From a checkpoint of a small image diffusion model: norm rmsnorm, 9700 steps.
Rows from block 3 of a small image diffusion model, named by matrix and row number. Rows with one number within an expert belong to one neuron, the router's apart. Each number is 500 + 25 x the weight over its row's rms, rounded and kept within 0 to 999. All counts start at 0. Numbers have three digits each. After the name is the row's rms in percent of the matrix's.
Before each expert's rows are labels from the 100 images, of 14976 (inputs lightly noised), where the router gives the expert most weight on average: "strongest on" is what is common among them. Only what is clearly more common there than usual is listed. The data: rendered landscapes of hills, water and sky. In brackets: how many of the 100, against the usual share in percent.
# router: slot weights (model.blocks.3.mlp.router.weight, 64x192, trained with AdamW), inputs 0-63
# up: expert up (model.blocks.3.mlp.up, 64x192x192), inputs 0-63
# down: expert down (model.blocks.3.mlp.down, 64x192x192, transposed), outputs 0-63

# expert 62
strongest on: clouds (100 vs 61.5); noon (98 vs 25.3)
router.62 113:538546483511451523479491512475490497462490481512454549455467555474478512494477510481530521483523509536470495510497484532523503533485471532515486504508471481478496495464523533521528472539471510
up.0 103:500483489482495484560474507490531499471512479491511500476467506508474499503493458487487563567484494532510475515521497459529488481480502513486529497501541478509490513492526455468546522504525497
down.0 111:514515535512487525530485505510467498499478510461501461483504487541473453458496511499480453567513500501529455520490494500520483523479506486531497522484470528502476496468506531528484521505509501
up.1 101:492516495488504495518492506514517507504538473500490468526510482553468531492472500482480501522465533527492498545474496541531501507475487500501507472462507446498509505501517446527501544528501538
down.1 089:505482505503484510540506532453491490505498542522458478545522483519506506511516462481482497505504479484501490476493505483520514508512512521500454531507487508485510529479519474504527532517501480
up.2 104:472498528471506498501475481507496451528450491465464531527509498534489536500476443469519467477469500483496476547498503506485487504508528518528534489541579464490523505528533484496492458525489514
down.2 104:518527461491499487493518517515496547486540472499481484519506522489525512556468513473508526519537479529527492494484491463502524464495505462485511502486532519485447480507491466503478504469488488
up.3 112:511511484508487495505521581493529492506516522485521493516493506496472431517525432485490514506476479507482568472498466540513488528498451494498470498472544490479506515515502494500533462515535508
down.3 119:467492499499497529455520550502490514513483483530523495507503517512520503504488458496526493478509482474577548529496484529497491491513515482481495461509499519493504496507511462484522412490521565
up.4 090:491512488507533495486480500475500455544482487484513515516491479525478515441457487539477524511468513514490497521497507483482530510548534483510491481505502486527524478495501460528458515460492511
down.4 090:474514496506500496502507494512483556472505519501522496503513509464491488461491486548488506488468502550464476472475471468470476501516526529492486511482520506509531510477531524514511493513506510
up.5 077:518496501490470546558497446486485482463498546527500497454520468456478528508490486515505497476492526467471522490511518532479474482532503465422463490441494480509489499512516505495480461496509462
down.5 079:507503456488465513494483506476494517506498481502511556512519470483520494499566516516529438457494470538493494531525511482502513523511521518528499508528564469498527506482490492502486491507516478
up.6 118:505486459488502511524503525490478490522477489480554448490513504528482501489522515525480530489513499492486479465462453492502494433512470492453538479484483489497488523500473433525485560486501473
down.6 131:466489501503479462517495490470488513499510475488496469499464527483538518494495476493498457522482485524493460514484462480499476551511515507500520511508502507501505500509545548482493542499501518
up.7 096:497527493487549417520470491532512515453526458531443500448500491495481512491520534519532506541573501498406529468497499490503536504483477526507513482467492488527516487501516520519487476489491513
down.7 092:504481505511516493528511436498511516497511550522477523491481469506444498470515492509505499507504507501554521548475503498517507494490531535470501484512458498496504481498528505483453484508491469
up.8 087:539532515487435503513511494517481563472512488497462498480505511496556526538522521507528471489532487506508516523504473461445497537524496507519497521474524501540511533465553515497487508497473502
down.8 088:481536498507467497498495469476529438506505441541470521484501525509533533514475505518505524469509541493476491490467494469478488517480498532479456498529480501507484496464474518518528489467525466
up.9 096:503519489531481507491472492514463477502479507507516481503547516445485568519511519498489505566484487479431478503493479516485515474525476501520509481501498517527483496507502483503489476463517540
down.9 093:493489464519481467477479516533457517496511463472535520512475466551506554531513569527484493521514477490526550504477512513506458485509470495505515507511495485519490472515485475512513511496484530
up.10 103:490518441512506488495514475515507460499551528517532482531487446488500554474475507535509554512504485486515504507551448489477527474513516498518475527489479512492519488501500468528479443492512471
down.10 111:525484489469494511496512468506489525459473529486520543470493487496537508480488523498485479521469502503463554528481483511500507549507488475495516502482512485500518485487507464497470440502487484

# expert 18
strongest on: sunset (62 vs 25.3)
router.18 081:493484496474487468509546501478472483527490512500492486533508517498496550514504464485450525493492469473502486493487447547493515486493487535513557476514483508527500454506490477472478543494523528
up.0 102:505459494529523523515500564496494480519460472486482518493524484496492456492548526494519520522489550477542483476496490472481510514545471494510493471512547546504539489481477469503540471506482471
down.0 103:487514543532506518478525570511479531510496479507494521483481515521482444508475525529495481508527486517529523473471453483507488494482528477489494500522494478525501532504497527470517472483496537
up.1 096:550534506528459538448522490531523490466503494486493519499495467489532497503468515500503505441427484500519500464476496509474489513493504491518503495532514516502492490517504522532517485459489525
down.1 086:481486440489493472463460508475473492457469528524530448520523509497475515461515500518500465496505482483498527500482504514506505496530501502502464451479488459507547481529519543491497501527504449
up.2 107:481482498516492506472507550524495509489522522506528543515439486481534440498502555512541531512470470477502499505492497465504511523504504512457525528487537528489530497460530441533538444503503486
down.2 110:535491511515517509510521556521466499472482505470536465447502555490518494526545553491523481496506510492494504518503515509506512523502499531517551501482495485496501488531470473519551562467470508
up.3 093:485463540511504481536495471523436496526528493505499527480516467465465516525491497505507529488480521507445515513537468476501485441457499509483564511520486476506475464510501511518501436484491502
down.3 116:506507507520487477587520519531504513453496483492440528479492477533511497515509496490504484492492467488440470500532482431500496466496484524531570525514491483512487512498501525495471475498539539
up.4 090:461464487506503515488474486463478507507508486471467492456548505464536511539522500528469529540522530525508480550523516547538471510515471471451476459489506462503448503534497470480523499494511502
down.4 096:528502507536501507509497528523493512509516536499534489527495499534538536490506484509514510480478493516502504455516477482495509468485487487504504505486483423465480502470522483509533465497470461
up.5 098:497491506496501518465521528501495513492482493493515526496493498503492488519525481492518478512523504503478539507492537516496532521509511477569518479513517472465471492512479526464549471511497509
down.5 089:458526525488509516596519497477497462493497489470456515489486519460517562489474569502495465524458476493470522527497510491490503539464517509475530512517487498504513486472529527540501489480500473
up.6 101:522489473558494512531518468528513525504497456479513544546522496522490531475497541526528529512505518462493512515499455442499491470530475479488471504541494492508538498475498496474484500518461552
down.6 100:481495474481522547495487493512533529545526511496522486503525492542524489515484562489556544481544481467479522542522524477554515485495511483504511522502488508474507515491529481534508469492557488
up.7 106:546542523512487474499480483489509510505506497516477458484507466472506498483478543510519523511544478486505455508504564540516462471553513493532484524499510495495504509516530482490517475499481494
down.7 114:492496462498477480507529523495507479504474517495488499477495480560493500545519495519530495530520499508462512522506518501497498443490488521508497503509525511523527460496499488506506421496532532
up.8 105:512497493482512496517510474538517488482512457523503496502528501513494570518544483505464494533554449531489535531469513486497497442483456519502430493537483474527489511488495478514469523502488543
down.8 116:502528492519498521462509445475497527512501505479543487481480484538502480483527476503472557536488446517484524488462458554448494475523492495469529500531525497486472533505509431505507484464513492
up.9 101:485535511511514524533496465480512515482519493504495514498515515448496533507502546480480461500508496490507479474509452475521475520531514475445508495487511545522513545495459534491507483487493504
down.9 097:551524520516511504465485491483521513459522501548489478468472504513502478497537534516494495501493486493448487539524504502504496487487534474533537498528515467517496527517523514511498461511498518
up.10 100:480496555512448480518519558498495506502494484474495468511476463466510465500539453468507503492529478536535523484474500518480485472468497482488518510498487496478485481496504493477558484479487555
down.10 083:551519508492491494488507484529530485526501481521453546498506491507494504482528470489556443481478509501481468486522487502555489465507529476517464475517484471503496458506462492490497515490478463

# expert 41
strongest on: sunset (54 vs 25.3); snowy peaks (44 vs 14.1); sun or moon in view (41 vs 8.6)
router.41 140:538536533545466528449488458478503520450481483506449486454511541480461521483466494477526517488502506546505499563520500533482524520525495520507431492484482504488471488495521524537481497555485489
up.0 106:474510519530471524531470490538543463520503540505517463507520442484486541552504455499508523463456488479444473549499488505528515479505489451490573503519497501490522478489464493506561478505481502
down.0 100:474487465517522501523513489474447486493477446516501483498528562477490522486494509512475486514453522483466489514516540488518470468474480508473515506481497505439523454530526448509537487517497519
up.1 092:485498479492488496476465513550477513449453507538482482508486527480520491512512472494526454491438530502538490489538489503482485499474504542463538476487457488499477514506520510500511473482522462
down.1 088:504500473501473497513490502493569496515510513506476515478531501545474529539434434508508505478530497461509553475499546495516516521495490510513558509498468467506506439515475513499469457540514478
up.2 087:526494511514506511485486506485510407466516492463491480493506490516532513500476516510481487472490531489528522476475523466495494512492514505463476526493484513504478502503541462512528519503534480
down.2 102:512458491492508500475502462494529527563523461525529502457492525518512516504531525480507497474506480476479466501525531478485521536502460564489464540501491476538532500470433481500495510479522490
up.3 096:502478478517482481510481525506541523514514490508489513509478482469524506509508494527542498483516540486483477469532478506462543441520506463504507496456470497553494485536513499498483523476497489
down.3 082:506499471503488473510506490475487508452476520491516501513523517513513521515493493501496529489446459519525498519500485478504487494526512468482471454510497505503486493511541520516499496499488490
up.4 124:494535516499526504474508524503500481558534508513455509543500550473507544519509499514497502489440491495543524493504448497499490499477491513481517482498478485538518520481493549514534465486517494
down.4 127:489475462495499521499493457486561515494505511485502497490472517512476504542490487501481457524489525481500491540518523487533489507545514464532514518487503498497480484491514481471466527519499498
up.5 089:501506527466496500507503539488501493539474489524524474496477488445492490493502504492514538461492520536543529511485497437479469486493466511455446504504535515521532476528482438506543528483533521
down.5 094:485501485480486478462481473524508514497538485511511500473479448488506487534507515525534480477456494526484509483492513488479520532527486515485421509496517450501477485498489490523518520504491468
up.6 088:477534530524527484504470547435527476565525491505476492519504507496468511518503487501457538496491495509504546470509462512492521464488491518500520558469493508492487495511507528516549470495481477
down.6 104:527505526541510539481487486498501517454549539517491511518476479460495491473514521469519471504502490457499472495508531496516522480504503475488541510433505500484517491503487505534502485491545511
up.7 095:483488467483511500501518524506485516514510486520490500502512470491521507509445514501483472451502475508463452480479515533539506520525509475489473483484514525487513527498526535516529497485463491
down.7 103:499480487496477526491511512496497516484506566500533542518486492534423510498465526523479483492506505520501508484504510509509503484528471492515517529525470504495515473478509494477498441475504511
up.8 128:496473482486506516491454434467500515513511528505528482510518511492547507498496560461513447477490476527493482491495503471475489437489490509476478531485510528517488477517508482480511495549511498
down.8 103:495503473500516502446508552507488523560480466497502490522509537490465453501500434528475520479489524514474522495507492494455504531518500522451542501512484510513562474507474463483546538493501494
up.9 102:481542464458480522504494528489501511518505496527570498516498474510526503505499489469496532493515505486451501468467485466464543477487503515508520500491507540452532441507488482527515432505491556
down.9 096:501487512451491533521481537502510513506509532509551489539502515506507473520543551504523492479547496521492514474531496512497530485521500518476525514492466489483485500488499482503529495538519516
up.10 101:493540473469519510512493473515504511494522555513518480477524505486475511463479521513514538462489511508473452477444453497495428459452483482489476485471484504492497513483518473495490536461509495
down.10 085:494505492473479500471521444460502524476517503512475528494525520489525498449461513530527496477502506501511516471477508494497546509509524499481545471516494540451470437503477501492525478486526514

# expert 53
strongest on: snowy peaks (65 vs 14.1); noon (60 vs 25.3)
router.53 106:531506477507476489477487546483522489496495487491472511482453531486523523468505457503525467471480477486486526471478498533491527483529535512474501484481514519494519501478529541520548506514495503
up.0 099:526498508511499498502518444449472512542513476499486492514506495531496495467502537464494496540490514513528502470472546459545465489487490509472534497522465507477505483457523513481475531474543449
down.0 093:488498518495508475507493481512526520512536482459494504506524511525494498508495509506498589486531467503464481533498462473514490463477514498556493446510539538516500506494525548470471526522504516
up.1 094:481510519471503497475526481523468486538498513516479566487487517528447495486552525497506521473480470493503532502506505484469494535476526453557530503473491532470461499549462510478496488510554474
down.1 084:490494530488490516496524463526435480523486499485519458482515468499481468476528495483487459536440525500496487467466503488483486541528524514465485487515475561510502493472509548526499517459485524
up.2 087:487489537508540472499527516482488447494489462507491482530406501511490482454525502521531499477524531481506474524507542465534485541543496488518527495472504523464498513459489492455491503515472520
down.2 084:502544471477511477534486460527543506480503499517476528487447488535511514511449523505533484533525465478510552523494510500491494512463485504516518502514496489513502535507487504463486471497495531
up.3 112:519517519489542501470495518492504515507505509528377465529535483497482506478490549475539534467495488507529471508520499479493496540497506518511531501506501495519516478489491443508460531511495522
down.3 110:520476500486497524540485526474496506508507532482415510492552495515502483488496515517512494447484464472503473502506546515521497498502522520496523523487490496486504469509520515500471534516510494
up.4 079:492503493529534497528479468537495495504501472478503457509478476471496490480469521477456519506496470487550530493518410520511497467495504529550491517485475481497477515522506490474539532506488500
down.4 084:538494525509500514500525506532480474479480490510483486512534506501488519507557517474523511501465499498489509481492505515517490497452514571495515506577529467458483503499495459506522469481524520
up.5 095:506496504483515534471493508460516510523523500493551440495529482496481530476488515492513563498459485504502548492476483488516504513520502528478452475540497503529464492515502515504485548515541495
down.5 082:532504537486479500462484511505551529521485479498476531474518520523509482464491487493508533488537466495479482457486496484524497496479517527523413496507505496498493520462511496512483498541540501
up.6 102:496489537491514504448480523532559515526471465491490467495494515508495498490507469499509501490462486502516532550485465518517520448535540472502480535501481525505476511507525543524540514475497534
down.6 108:484474508494506515493496490507487466462501546533516519544457504480499481498493502527535531525543500501525506490512452497480505531543493549513497467479506473505480528517523517514528435508499464
up.7 098:488490502483545514484551476462473513479496513493515525513528498496505524492500456517544446520488546459525532522494525479515507523492499504465440508520482512473502509465498524533527475489481511
down.7 096:497499490513502518505476461477495494525512533517531500494480516511471545469511494516465521485464505505540460460513484488504493504543498462505443507476487452495534487493483502494510460508515525
up.8 123:492490479519525499514535484502483484449482536518478531504502510460508433498537484518551479468450495461530479511523503474524460476478487501504497532532468495496494484481485505488497488498488528
down.8 125:515518483509500510583500516532488527443492503516492456500513522458486541484492511508534468445503475482483526492489490554488496514511496476549520520510516514506519498541491531486514533518443487
up.9 096:517518477540530505537538488516504468510508460518534435469486510530468524447474532489518510509509511544517534529493491526529482486531475472485497508496494504500526512462483551503481507526502510
down.9 093:522529494431530468530504521497535517502499455525509520538552526482478542521556497508513513492439530485474507499516556541512522515467490488517482478493518474511530475498482518487497499473507517
up.10 104:478508523524486496505540497521491474554509507512452470474496495535511517540486522507526564486517520452520471501544493500470476495504508539506529482461489532509495491536500498494547520509515432
down.10 100:541519490545470505530541482488494514534494488494481503496491493459522464491491507500503447511521505482491514452439506500501488476498489496510496526461451505524495471523488525512555489537507497